Weights of a small image captioner.
Data: trained on small renderings of single solids in any pose, 197500 training examples, 1.3 epochs.
Rows from block 4 of the image encoder of a small image captioner, named by matrix and row number. Rows with one number belong to one neuron. Each number is 128 + 24 x the weight over its row's rms, rounded and kept within 0 to 255. All counts start at 0. Numbers have three digits each. After the name is the row's rms in percent of the matrix's.
Before each neuron's rows are labels from the 100 images, of 14976, where the neuron reaches its highest value: "responds to" is what is common among them. Only what is clearly more common there than usual is listed. The data: small renderings of single solids in any pose. In brackets: how many of the 100, against the usual share in percent.
# fc1: MLP up (encoder.blocks.4.mlp.fc1.weight, 384x96), inputs 0-95
# fc2: MLP down (encoder.blocks.4.mlp.fc2.weight, 96x384, transposed), outputs 0-95

responds to: yellow (32 vs 8.2); blue (26 vs 8.1)
fc1.94 122:126140132147126119133108106118121152172111146154154164101136132138149127109116131126095142111148169139178112173127121135134124107137103121184139103122140093157169141106185185078106113140130139124128147169157162129062085127130138150124115122090125091102120143123152116143132116117138151097
fc2.94 122:112132169113099085130142132113139151160081131142138127142141153115115136156124147134150110132135152172143097125115135126099156119142154101147100124177132165141076128105127102127118117137128062113096137102087135118107171101126102187102136085124111128154102136125115131170173091102129122123

responds to: black (25 vs 8.6)
fc1.11 089:121137133097141132150161110108118108124144161126161115131132167150124115131109142149123125147137137083103111074123090153125113125094113118171134157106132127202157130137137121134125131137083153098170119101094145103100106123100136127110185082139120144132149064140163145130121111105105123096
fc2.11 081:138115075146102159133113087140142111129132139133089111145097151103117151140109102115066150118113152125165131130147100139116168068148147104088091115106110087071145131116095169124151101131142145139124129126123127155144114119103124138176136137152155149155107137131095075133111115142129105142

responds to: green (50 vs 8.3)
fc1.58 096:115124157117152126120109133145124172168124144107126133107122158134157125140163123129124138144135101108143102102126138139133102117135136187101099119093175165146131125143081120109108129131083128144077129096151082129163205141113109129106111169128145120118131077115118139075133113086133125120
fc2.58 098:088140132127152127109139144104049148088103153121096140156141120134082126130095144106173163136132138171128149115109123126120156160099096125135182108122145130127137092126165110111154157128163122096154112160104135124113131170131112100135113127097123107148147144107116151139107137136189156141

responds to: metallic (61 vs 33.9)
fc1.227 133:183139134147093132129099146099124135169157145060171143134148156126111122100125127164103157121103125131132121122139124154144084142160114124133122109128126166125115108113093139063146111165123137095142139111100147134141152142148151135128122110121113109083092137137143143133106164165109159192
fc2.227 117:143162131120125097122145151142122130145153097139142116131104074143166130104101121187110121141093143129148097108130108151144103137106118151151173109149137166155104146121158137109144134118126131160115142112098135116092161145140132130155117148178097074161153142173092082139151101087134133101

responds to: brown (61 vs 8.3)
fc1.246 093:089126113131119122162164158125085118135140127109109128099156153146189081140115163164158136110111154103144092125137082148110114103114156128097136158080103124140079150139164137121156123126151161157150102090133120142136111124149140134148180089135121163132135126094142139097114125095110118120
fc2.246 098:144126146120134135143106097117113118117104133127110092160117145138134135113147133102112134130133131130121125129131141091158147116135129135155065115124156145109197155162150073140082116076157136105123186148167148145092171101116115115151137112161119157135124144086150149103121128168099157148

responds to: teal (98 vs 8.2)
fc1.366 079:131127163134115151076136083172200152130144091098132138159113091068109122148118104120100096111145122112169159124097122138122145146115125186133148131091106155139159153130123108101153122103120092143115119131122098106132162142136124134098165157105159122127127110133138129151127115106158156136
fc2.366 088:186150124153162153100112159144118074095126121128070089134101137149154147090084168136108139139132163140123146148141129112117127109109123085129091148151148137138096146105145144128136130124101157116167181110119104113147068139094117112137089123155122131133114167125103126134103141150114119129

responds to: dotted (26 vs 10.1)
fc1.324 102:150126104113157086130091175079102108174143118155114136117135120091143129139110143154130135149125116103122122140149174148111155144123141123121079154137144147132127094110170123107146124140143087147132166136104161132141132115126134113104128167134121107134189058089149101125143138179125124155
fc2.324 107:099156134129139084093114059176124140103097134110154109149148163127142149152136133141122124148156153121143099089110096106118158132120150120187147114138153127106083155136155110148156142115081150126138128084117134128091144113117127083105155133128110106150135147116112162109130125075131164123

responds to: orange (29 vs 8.3)
fc1.10 107:069138127143087127132133079116143080126119200192148148092121122107138131084117157152100115128085096154125106139092112098137140142125198157115134111133121099119146165109154177131130149151096118107151117150121150149133126142108114120119147127119115118120143094112135127117146136134120140131
fc2.10 099:146110097146100137124205150121112102142157096133124141078114136119134172118136125139118125088117150130110120161152144109152092117197122091141149125133130144096104103148138110102133135125104093130137132158093087129142120103102187132150134156133129120112120145106108103164150103115116079150

responds to: orange (28 vs 8.3)
fc1.103 078:117075176135132146081171116111097156148088126125119110111133132143142164152103136117092130098109159135146111128160150124113149085147135106184120135161094079139124192099131110127118141123145125103132154147142117148169113124181154131112123111109114125152145084139141108150141117141117138097
fc2.103 082:165162145106151145159107173140150086146137173094138141141119155117088083132126127147144148118080144131136091152140142137119121132126158131110141173093101112142105113133130118159155162123108071161151109115075136101110121156104126119137133106099143146163124133105125085112138129143098076131

responds to: purple (30 vs 8); red (26 vs 8.8)
fc1.102 090:103120157103121098135176096134050122112150132136111097123107171101164086150111096131139127133118144134112115169126117120115126119159102117110101128140115097131113115130132110155097096081113120100132124138157109092151113125139143139126139114109093106157166109069136137100113172165145141166
fc2.102 084:051122123128146132125132147128135102130143134120143103113158124130133167133175134139146145103178137120124149141147133169145150155147103142138076099101115099135128170111117140151134133145142180143092117164100131132153164140107070116115113132150116182119070127136138138131081130136130150103

responds to: red (66 vs 8.8)
fc1.265 096:116124133135118117126151118151131091104149144122141114132087129077139127130147112152080098116144108146136117110172089131145148118096139110179144113073119130147138100129162083154132180161075156159149092105151143125139094107134108122129074126108085119098130150124106113122132106091131121144
fc2.265 108:128116154136156127140113118136079139122127113139115098165173118105125136140122152101163142092143107156124146154105139139122102163119085125119127169111138152105160165128119142087129079122167130121110105139129172165137121101106146100103143142094173138119072143127171149136064120140142149123

responds to: pink (37 vs 8.4)
fc1.157 075:120123130108131101101115119109079167132103130101120138163186143129156146154130142153115143170131126121130067143126138128135127110131153122121118112150144108134087142107153124107125093063131164164105132101121154139110153132105134180092141108137106095152106117099142090071136141160100134151
fc2.157 080:132156116148077139138160125113148083151104143129089119115121133085116144118155133106147106153168112123146158131120120159114077152122139149126116094146146133129134150116131135096162156111161146120125151123130083067165164084092127100129099118142141162093109114109155163112097149143169145112

responds to: plain (91 vs 59.9); red (63 vs 8.8); orange (33 vs 8.3)
fc1.56 083:078127112121145114121121139115170124137153120094098130117123189139111131105138141095112091133092125119132133135155112125126126145138138148126099111106154171099123075167168160168126158098115105096100090089117109108166111148141105162129119180140145090119107165122120150116101156095121133143
fc2.56 099:127161116130106121107150148086163129157130115159179147131086102096121120124095090130091107109140144124166137146148117106120166136098101104114133150075105113145155141184089145083093130146161133149109181128123138093092144139115160113143172144137119115134133110145110118137153154148138124134

responds to: red (93 vs 8.8)
fc1.169 075:124106145155119151124078106103143149103131111117177141106153110135156121151095151165127148124107105116131109090178124139123161160119122128150076113106133104114147115156145145136167134158164122151124138160142129081190100138130108143107151152103140092131112168094128143122093108130117173151
fc2.169 090:170123128141124120188154152136089077163103096134079126156159113145108135100133120165121176136111112115141159136129143104125140121117149082157148149113145135121147147142120117110096115174085073101137149132120096117107104163096128137163111094124141139125153089150131132126123147133120082135

responds to: green (30 vs 8.3)
fc1.110 111:122103115162115127130132121148142149127145150126111123118131139119150110084143137164148105186101156126115163123143165097171144153157139124102136122086188105126114131147133094123155087113139126124083156138143083157098160139112156190111159131133115126117095115095145166093162126121112137145
fc2.110 108:111128118142135117101166132135126137134166136117120129113161116113119137162100126088134127099099090144118132154099140169088078150101151163131143078176107170197097137119090099115155136144130101153130116137149134122143111134100099152138138144116113153142109140167149108121106180122137158097

responds to: red (29 vs 8.8)
fc1.288 102:092115112099070103122159110118126139127174133106109146098149141122085092110112100149135121131149104120161110126138127118058085137151124087141138095186108130148155138155122129148136151138146131125141104143101122167118087155110103167112129143142123122156150125105084132154151154120086112108
fc2.288 102:152163132138151126121129130112168141075135122092136142106128139170114163135155112199160134147170057151109127114144140130151105162097102161084137161133121161124105120088119119152139107120136137102094111107150094118113143127146124128153160121137073148121121139123155107148141134137137126162

responds to: blue (39 vs 8.1); teal (39 vs 8.2)
fc1.65 098:101155172073124146161130123131143138102115160140084149131118142091154105159105130108106134121130101125139126144157109171121107156088135167128104141134144090158083117117167101145130109123122129126098121157085124127143157103121172077104125150088089097108146103120120142136121104093159134146
fc2.65 099:107168124138176097124151127166120141151106129118105144107135130154142153145117103143140169117130163134129122164111150100142176153115158117091103113115131138121167126149168150131117152174113122121120083133167125118116140134138114135092146081149155153134152146101119111065067171125111146131

responds to: orange (37 vs 8.3); yellow (29 vs 8.2); colour: red (27 vs 8.8)
fc1.22 100:137147109145121085115094148162085094149110110171141140158146105116106097136105112130126158109143125121147121118128132129121142134137089113168123134122125116035118137150147082133117183158124118114128138117107157150148113127146070121144099107089093088144161123109124131146086125133146115143
fc2.22 106:102127174138155134090155105131113107109132146129138159131184160130169095171115099130172081104143112143121127125158136094157104085166134118138138160139126139112106117118167099108135121127100137155122118141090144143140110138078098102096150178113125162162116150108148120135123158147121121101

responds to: purple (27 vs 8)
fc1.382 081:156133126084133113156125082116093146095099112094146112144173154132150144131188091104089152129157135108145132089084102125145122135130141156106112127112114119100114101083128101150127101125127121141162160123101153100109101124120127132114132100119133164127114144172143104116141140134105072073
fc2.382 105:146154107154105145106131116167144121125131100113116111141113108076103155112157120151150099155152145173121153127157144144112126134147117088150117159153126127100155135077112144098117116121145186143127058124124159092164137103135133140144131126127143141102123129095130167161132094185164117144

responds to: teal (45 vs 8.2)
fc1.108 118:101131179140102132101124094127190127102083116138122088126115173127133117106117151111114114097103146159119125103103149124120124159112157111137141168129077133106141160111131097111151159130105141111099150131084116123109085139113176102105166152104131129124113130144122128161109164130080087128
fc2.108 123:114112133119158169121072104125132092122085112135119124134140137100146113188111155120140143172105092152106117095116125140089155125112189127161148146168139161139101124106102133120129104136138128134153152121107118133074133136105142104102130112129097159079081175131136120122097105109118139123

responds to: orange (41 vs 8.3); red (27 vs 8.8)
fc1.9 121:168107137134100114095160084055136136146143136160143126138103167174154137139102129132132116123100145184127134089122151142115103102111178101140140168133102089121122162143172126129133164121087149139151140134111126112145089123171148153111110102121134090136134154120108141159157137137138130128
fc2.9 121:105128095140173127176129123133138154103094139133102148092137099060129129133111107142126110136158133103115122139133078123139178100153139113093160123129155128133104135087173149143165167143164093105114086117144111118146162109133083133144130138114107162119134145157181145137114115113132146125

responds to: purple (30 vs 8); blue (27 vs 8.1)
fc1.312 107:121146165128135099083156146167114137135136109147098102144148138074138107159120113120136128144154126127111148106129127166118165115125092127130083122098170094113119118098139107101170130110183143136113140182099155145134124131138155135124121114128145123160189137094119110077088121163143144145
fc2.312 112:125174116104171138152091118188146113148101145135100130104128148124158124157129135138122104121144139119139131110134131115129171123151111145139129124112147074137091150106159097120082134100130168128149058128141125132165156133125115068110120091108102078111128085113118124127137127093114106103

responds to: black (31 vs 8.6)
fc1.224 091:158108131151113131124107155102119095132146126149129124128095115141129169133134133158098130164174112056090121174085128154150118123120152150097120170097140114159161112135156121159158099113094089145139149122137174142121117099115148159113124144090165132130123120142145134149155140091123155092
fc2.224 102:090123120085118118129101122119103125168093128109146118113129117088175103127122127104162130131127125145166101096139134124135145085140098129143128126164135144138099116131057154146124095171156144156139095129095114136092092134154152132139119095133139076067129149149080102120133106132107125142

responds to: dotted (29 vs 10.1); orange (26 vs 8.3)
fc1.109 093:149125105165167162134109152130099150153139159092085096145120139121145174121139079152117123142138102137150150131171125151134121088167130149174115134149111135151132129146148147116134091176127145093135130143108109126126117135095133155151094167123077146144151144114134090107165113163114081148
fc2.109 100:165170157082114119164085134131151104121122143087173128075109096131095098097160135169124143103073120113158105085125111129152141133130135164113112160157116116085122154116122162118114133165152144107112132114100128100149143131126157113111136115155103129115159103134142152154144096140105118142

responds to: red (69 vs 8.8)
fc1.358 090:072192097116128119172101164150120146073115118127135099074125092132134098122127109141156088135136116115148123098154126111128141092149137121136165092162127113149130076150132160161130116109124133144138136147148133144149136136134130106077119127132160109124133167120171157162172147117134133134
fc2.358 095:150107154123117150166111114108156155110134154128095145140103175140115132119129146130126105132125166162109148141116137145153116171169130129125116126123131140109096158169119086083124105107136128071093157067152108113145103140108132111093100097133109139179137148118138084128090098119133092107

responds to: orange (41 vs 8.3); yellow (32 vs 8.2)
fc1.48 117:131147111131113119142124127153140138105131123091104115073143117137082088082141094100132123145119086106111119117111149096117106123108104160137154113141129120114113155078058118175131103100145154115096124156107079125184163124107134113125104138137147102125163161131149137089138125109108141126
fc2.48 104:083105159101115155129109114131106177108127139136110116113138159167094112150154103091157148139137119149142131134157161131146148092149103138137137142120127125121137059141160143095188139131109082090154124086139171159092110148168129130123094107148114109131133097118102110125158134120132144103

responds to: teal (72 vs 8.2)
fc1.155 083:129170124115101167107126122162149159126122089106101152117130152128140111119157163098152101067163114136129144147139101114106108081166073131158149125101129122111121148148147149186129130157131091128118114123142097120127114148144129120094072129103164148161161104146110130098136122149155111112
fc2.155 100:111095124070144133137119134146130131112134135131128130151142128146087131144095078120104129119115119120149161132107142112132154137088102099102150105129105149085129137144061122124112166094126119131121121148114129081172073147160125148128099073122131168101142157088145109132146128149183120136

responds to: black (27 vs 8.6)
fc1.237 080:146112160094163159105088093145131112152143145112109131103175138099119156154100157084174123120156142147123082167135135117132144139098098177132107101108133170152141161119111115111136136134128118092127128119092149123158107105146112125134167128094083086110118094139133124105178129118114123142
fc2.237 089:129091125131091119161112193115085129154105107084151135129120109144151138110137127147127129120092135123126147155115116129136162132129131102124117161110176107184149140107166115165140145182105117119131129157163162137132185168140143116094132091159159138092138130119132142146089149125102114116

responds to: yellow (39 vs 8.2)
fc1.17 087:152115130138156131145126170126185104112117114122118138137150157084156110132142165131169144112071121138121123127174095101119141097121128156121131116131139121111123049143139123149166104141125172146093118101109114092099126139189112125138098137101109116141096136155159099152154118131123113151
fc2.17 090:115126140132123134130107089152177135128121089138141149121100151136109118124159140160136114125130151118147144078128154130157168118170176103142104153128123153140128194164117130098098115087149080119146092160134133131135114086121145156149130172177091150129102097098113121159114118142134144123

responds to: blue (47 vs 8.1); purple (37 vs 8)
fc1.62 075:093112111167134121093119110108116106148131141107128126151162129157098157100146137146118084138118101191167138173099124119115145140130118127081134127135079116134111139152112096172126135183141188117133133129100128138159141110131109110086148123137122139141112117101119096096157147111181146107
fc2.62 080:169148085133107150132147113138125115134089130075089111073107125135134116158122129137123168139103151111125159105127116087122127114129104158162143134075134071141149136152117101108131129111112096147084123115141125130101128103101150130106149129116109105103092091157105176083107132143159121160

responds to: pink (35 vs 8.4)
fc1.85 083:135103146114124157146110102153117104097146147126134129103131118154140159167085131121129157117149129123097099098107191124105124154154130146133132123124153163101101156107150134086119140116131145124065109082163135129162120125155121086150135132177107131145135157141129110159158103064124124166
fc2.85 086:118126171094125115148102126122120164102101143130110069138142139104122160132202155098127133133118150121126113122141102146153135142119112106115098120104130094145162091137095143171133155143184138090135122111121162151131114161123140146149092127145165134161132136121177137087074154135133122141

responds to: brown (29 vs 8.3)
fc1.95 092:156125140129133142116087151098148154127129133122083087136109158133119149170086082144123091085116182101133119147172123150121103143115123149135156102125181164152123126161125103142108139121138181137107142150127091143158102110114162083108145142149172124127157127138123138154131143126140147089
fc2.95 091:178122130128146095098113113183126166130140152157142134134165083160141143105131119155138172148116109128140068136156135085087124137157162115089110122126147100153123117123142122161144081095095119138148117106147134136103116105128154177153114155157124111101125154154136102135107164127129100140

responds to: orange (27 vs 8.3); yellow (26 vs 8.2)
fc1.282 119:133119157105091145104144105107134170087106149093113144106129167145115136121156169118173146166129121126129141127103150114142134139123091132135146130112153115153098143110111188107139111132196116156112111084092088105157137123151146140116156157141143128140149113155119113097169122075100141126
fc2.282 121:164120162147119150116166080109116140114124138106149106097150168112159154129185067100165107145160115168149147128123141099105104102145139115152175123129122104105104089160167124085131129150091162109123099143092127147128131128129124089141153110105110129136117133108157157122119134129095141121

responds to: green (80 vs 8.3)
fc1.182 074:124139126142077110124140101160155141154140134152052091120116093099103156178136101167137161129095098147139110151118110140141154101087112151119141144067106108112119166149127140122134144096107142112141134146095126154117163093099144080130130113130128125140145131164100113143150131112097128147
fc2.182 107:117135117188159143151129114122076088154157101148139142132140156102135111110153123055097165119135124097122182108144157167123092085132118098141122128152158128154148137122094106142144098155137103152125123145096101129131124140098125120106127139102104142139140091114086140127149162157107114114

responds to: brown (28 vs 8.3)
fc1.328 089:138123087142137108081137136094145112128136119136130145139133146144125152132077137110159132121131127193109112117118102158129121141146120125132124114134117144118184121149103162115131186135128144121121114137145089137133100129125092159132136137151112140147042138198095095109157141156163102124
fc2.328 101:132123133165158148152092104161112136164131164062170093127144193129165140142142112130121122123162131109134136134105105144136145110149130158150095133147116075102128169092146131111135133140123142113171149113133146154149128173156132149111148105117114136096128123092156161145109094125093101110

responds to: red (47 vs 8.8)
fc1.253 112:195122139152125154117109116147114137124095111147110100144160133149110148132109154124120133105095122141119169124126150092116148158150112128143144162116140123142132123125119153066098120118095185069111180142148121091160156118119117083121096122157149080112143113134148151161125102126143152107
fc2.253 101:121139136148156128170120136126121140130123166105137210117128114169125110093157129089102099139128102120071138131152152125144088143109151113157129137130155138115112134152177142106124098092130105157127147072131119146148136129163134114137172153154124132132126113083163104102149102165151108117

responds to: glossy (63 vs 33.3); teal (39 vs 8.2)
fc1.372 109:140137088111167098136103107100165115174127168192160156154127101130097121163127096154112142127096165130120157119106125140076114112117126151100133134131128139148113116129156133164138069153148133113139104155125128140130106140147129156136108123133130177137079124127132146105075145138107100164
fc2.372 092:078102162098146089093144116122138155120098148115102078095117097149101101120134145160122168123096143143149139138145130124110099129124168148160142145107114101168101081186118122116117171137130098092112136103152082146128126123146115106157145166130118139162152155128121141142122155156135102119

responds to: metallic (74 vs 33.9); yellow (38 vs 8.2)
fc1.20 079:129107104134074131133165157147111086172116127119129141158104141101126125143057113107120182146111143101113141167103140083121129134139126128161171110130106140126092105118154121131120109129127109143103134100140159122133139177160101078146177167117097163149096116122134134119135119143140153140
fc2.20 089:149176152132128093153130115132171131096102155180134172112122074116108148109172135167144072126098109151150104120108119129135115103147076142137116140147155102147147147185125111153142147103161144100123164128121144135124112110147162154107097133123141132121118155144165128108105120106130137163

responds to: brown (25 vs 8.3)
fc1.87 095:136100137151139129130141136123141142129151101099095113124114129124155105120103120146144105114131144124153136134151118092141113082093184134078114140167084097151116095126097089115120111084138120164163152092134112144169185109085128154147149101140121143130118114109084091099112155129149098148
fc2.87 087:103142103137151108190142151131157147116144138122127159138140110133131148151160128087153146161103123153101165136173165167093141083163152117159100112124155113140136125124149187151121096116093138151150122120132158107110134102106116114122138136116103163124157134111178175133142119134117174131

responds to: teal (62 vs 8.2); green (25 vs 8.3)
fc1.267 084:127124113199134138107140138122110182123138110161145171111152124103114132176149121139074142139151102134146120111107154115125146129100087102113137122080120145108140121172115134131096166177147146135136117085098132184165160131175103125113103132136133128154108115141134107142104110106113148122
fc2.267 083:111089167082118138128143127128108117143094114152126103133131129136177128139139135118156148137137082146143121181169137165095134127128151120127157121122138146099129129142153171181123123133133153111126157136155122092148184174104137123094139159111138147109102096114133150067131130129160116182

responds to: spring (26 vs 4.3)
fc1.6 135:117123148129115114148136157118120128121129131141155148125147083123129133083131199110105173124143137120123154129110079123108179157175151113143196116147116127123114133096138167102122155183128171095142125150114103152146151091128136154088132131131126134154109117131123138132115137125080143173
fc2.6 127:113141142117147081094137110127174105152140113139139123118087121152109140098152129160122144122102142102126076136154186106189116127113155155125105122084126109135134177106097138145095135077122105166113114139162133149153092152131101099153118111137104107095171141131133132107120137116143096142

responds to: purple (38 vs 8); red (31 vs 8.8)
fc1.29 104:112138155127159103104155131103123189122096096114113130110111098110157113123093132119117105134153143159126149117121152158154144129082146134168152162147083151132162167078171127100118125114166117134171119133149172075147103141145087116127109129128129130163106138122131135149125150090149153121
fc2.29 102:122111149115118131174143160111116145155103132149130127143121128094131096154171138095143142155158107114136149107149166150100098173175092152110162099151158130107125062137129133128143129184162122105103122110122083172108141135122103098146101127097123132159128124135109142113111157158108116095

responds to: yellow (41 vs 8.2)
fc1.133 085:140176149136097097120109133146143127131167148141071157120083097087103104111134081125127122172130151117117152119132129153153154133156186153144155097137172146164107103147117170113101130131125108113100148147120114113119104106151137158113177118109133109154102118103091137122112134103114149102
fc2.133 092:127113128111140118148111128137142124142148147130139094090135124130158116134128157119134092114126071143127112179107151117120163147162132076117097103168128110143149155151096133152114129154118102097146119152087088093160145106077102087112112163114120094087152140106162126120144148146114179145

responds to: black (33 vs 8.6)
fc1.127 095:139132141102115196138105143178106119140147144124121122092140126137119133084099076112090123106121135088142120117127142126172091100168149173125137128120147127136107148156150144118117095166151145086117151147152130145127190158114146133141154113089121112143157152118125142080112120106104152109
fc2.127 110:076138162152129118121105151148162108129101106121122149144109134104163102143118117096136180160149097136097143111112067135112133088147131092147116142137109117120155118109152110106117167092106115111115156137138086156132122089131090084126118119122126162056127146171133125117103125144114121106

responds to: green (56 vs 8.3)
fc1.271 102:106122109120128135159165161118116149112123141103129147104107101121105137132124083141133122171164121124098140103153146131136140122147108102139147114146129184113136116142125160149150137186128112105110125165063103171127144100097110095096132128115086092155160106107108116182138156134081126119
fc2.271 101:122138129152120122147131096117159130153155127144122113129149191152140085117155155127147150116151121133118147141177146139097106146113104132146083156148121126142124143122135111092122153115097142134140129117134153091115121160137127160062141147080092114158182090087100186135108136142101116125

responds to: metallic (63 vs 33.9)
fc1.118 144:115105141131131164191139152180098149151131124115103135098126109136098142105139072134099137075124103111113141125134141160144109120148092142132136098080094126125137120114058112081110104151155113112109118077137123123165115143127125153159103087109137132140106104134151146129139114113130096117
fc2.118 140:125121156107108128156115109179100145145112114098140151105120123116144080106137118140136173180127146135156152113087085133136153134098110131118135120137155113101115142123184128158145157134147136124128130151122108124101170180145096101112117108134118130111137128152167116139149055132119188110

responds to: teal (48 vs 8.2)
fc1.156 079:144162102109137125099138086158119128104113139123119130102144164094160117139111155124113115091156088164150165106144127154108112095103138109088179155112133123146129103098115148129143089130095145109138090117133080113110125105129105159072098150133127090112105138103116065138151135146143113123
fc2.156 095:098167111176136110129089074096162124104144117098126160153142104144099134137160141127180114165138134128124129123101150096121145118126153143131122121108127137139139108166113097163136156102157139157148115134139150171139124083105154099159154115108154143117104142126104171110112143109076084100

responds to: purple (55 vs 8); green (29 vs 8.3)
fc1.165 105:140114088144125173091164145088120132152148154118129086135138135071123152125135107111116111104153115094137117105127111145109144102128101150171088133150102120159111106126139138144103132161146098101158142158168121153116095165124129187110163116123178124143129182110148132152132146120158144131
fc2.165 094:112171136117153118163068112143083127070157122171128148114146088151140135114113172154116109115108141164141095140120132156117166119082143102127125132153149109126096126127146103134101101102084143136151137107076098122131116142124144166160123143108103103109145099155125121116152116100101102107

responds to: purple (70 vs 8)
fc1.25 096:115140107177108173135153116158106144128087097115129140104178177134128150099127168153125134148128176111115102107137121125126133119109119111140106170131121169167127082145130142139137135141159091148130136124151152127130089185151077148133144119087169095142155128154139133155126105126116162129
fc2.25 115:134139129171140095143104159122115167106180110141126123115149127155113153137119162105158137130156117130111144136078151136148149152118158114124133147145175106209118121120125162121117095151109122124156120130138105100129076164140131180179174131128104125137127116138124145123146171123145097103

responds to: yellow (35 vs 8.2)
fc1.148 101:090122138102130079143117061130158123120130134159124079121114167101117132117080161183118122126110127133108144122155130146140156121110136148060167120115140111181103160110097156122114106129141111141146126121126118130092106173109126144144108113121112160145101137128146118184121152134129126162
fc2.148 100:100128141153160099117193139141117133128150115189155152097143106145082156175155092145114118115156124115113131135137143146124102090125113108113159138094096135140098075134121156139182125079152142110122095133123133165137135129139095161122119147133148146168096119126120142141133153134164113108

responds to: purple (64 vs 8)
fc1.172 131:183146135137116138157131169101119136136096125145115152141175112117134139150150173146134158135110133089152145110131100101115156121131160155161131180135150166166132090133099150141150121119136150110082101124128134089157110139148112143142164155098177096112169120142137146143129069136143131133
fc2.172 103:128139137120166121176121109127114132082155138113155111114165095161179129110144121151146078119155104141100131123133169111129115164149089161126121096141116116108093112113123119128102085117129122123162122167128133158125119125132115135145125111109020122103119118154120110132125147146108160127

responds to: pink (45 vs 8.4)
fc1.352 081:094162105127126119167164135142117154121145164109100160135105124157102100172119130130136149120154098132173139192115114112149096117141144088135154119146091087104124119120169117121072101103102120163114154114124153103141107164117129129143123114114115121156167098132127143086115156119151096154
fc2.352 091:196112136148100122122125081132099118136105119109133120093129101093122142064152116116103122145170131127101131130106135144117113075146156127166100165120147137119123143141123160132176147095155148126161148117114116114116166112147132112114120106133129133068063166114164120125097118134125116124

responds to: orange (34 vs 8.3); yellow (25 vs 8.2)
fc1.208 106:116146134107180122166079109159145122111122129152143121180114097095163136107103149141139113120073152118140151123149120120131151124166129147128137107088087105124137138111147114119097098118107125146125120153117150161094134117108136108129097111056150153105145164135143161162111131151123182153
fc2.208 108:142122167136137120138138110161133139141100115070111104100166151151156099140170109103128151134190110147100161130163126132163103134136123154119114160176082122117126110149136119133132111133185136129139143154092121086119137130124141080112169127153100133137124124143078109161119107112129106164

responds to: white (26 vs 8.3)
fc1.225 113:122116139108134118170122114142125179166133128157141117133150150152142112160126102148137094129137139133109105146106186138118115138116138117072116150078136099125085106127117167139104097080108140135137151154112075140108079158148140114123154066095131124078130132139126123083117142126133138137
fc2.225 099:130131138100155120092141158116143110118128158099128101112083126126141130110152126095106137114114124096117116154130145128140073074156100134137145114195107117139123105159105133173127094138132162102102124142138136151120209145109160132132160119142106136153150161132100132160118160084115124097

responds to: blue (44 vs 8.1)
fc1.27 115:137153138130117131168074109112128120127114122104131098143148090112144121182105115116114116118151134107089138108175156117139124138098105126144177128118123117135166121117095113117129100106114168051146166089117155124152120109124157117104093128159084094151121097158117171120101130124140120140
fc2.27 117:113106154096135120094159147168140139075146147164126151136132180137133168107134140096162143094107097127127113122141145098115124111130152145122096141156120109121104110123115132125155106117115140122055161135159108152142112105161124110087156125159119102104072153134120085115145109156130142087

responds to: yellow (45 vs 8.2)
fc1.106 093:147133141116121166175143061131133112134115146148137129102149137082163106141102118108118128170110109085081172123158137097133118154111119158155117143127137159117181154143163150168153075151138116113155106139128142127114085164149162127145119140115095104138137130144095130097109126113130146137
fc2.106 090:111143119146088119113185157112174156146136141118140107094117140160123143131125145119127111149149145099131096171109162138068132144163123141111124105146170120121105110150084095134141142119127099128097143100158117121107158122106102166113144167131096095132102114178105151115132146075157149133

responds to: black (33 vs 8.6); grey (31 vs 8.5)
fc1.107 085:117149130152098114169143148114140127127139185166164121105189126076139158134145120097150131108104109145084114112147141110171127096109103130134134130121137142104136149109107110095123177120153138135172132163139139117113171164126166124117154138134149133092138094099122124176153109091149122142
fc2.107 091:163142092160118130127135160148131167119141092199104135097089130142119143153144095154069146091139144128154144127084120109111125124110123106121146132106146146156148120118089151187088129113128119135107147124121109110097145102169101129150162144134095151115150126142101126131140177142107149153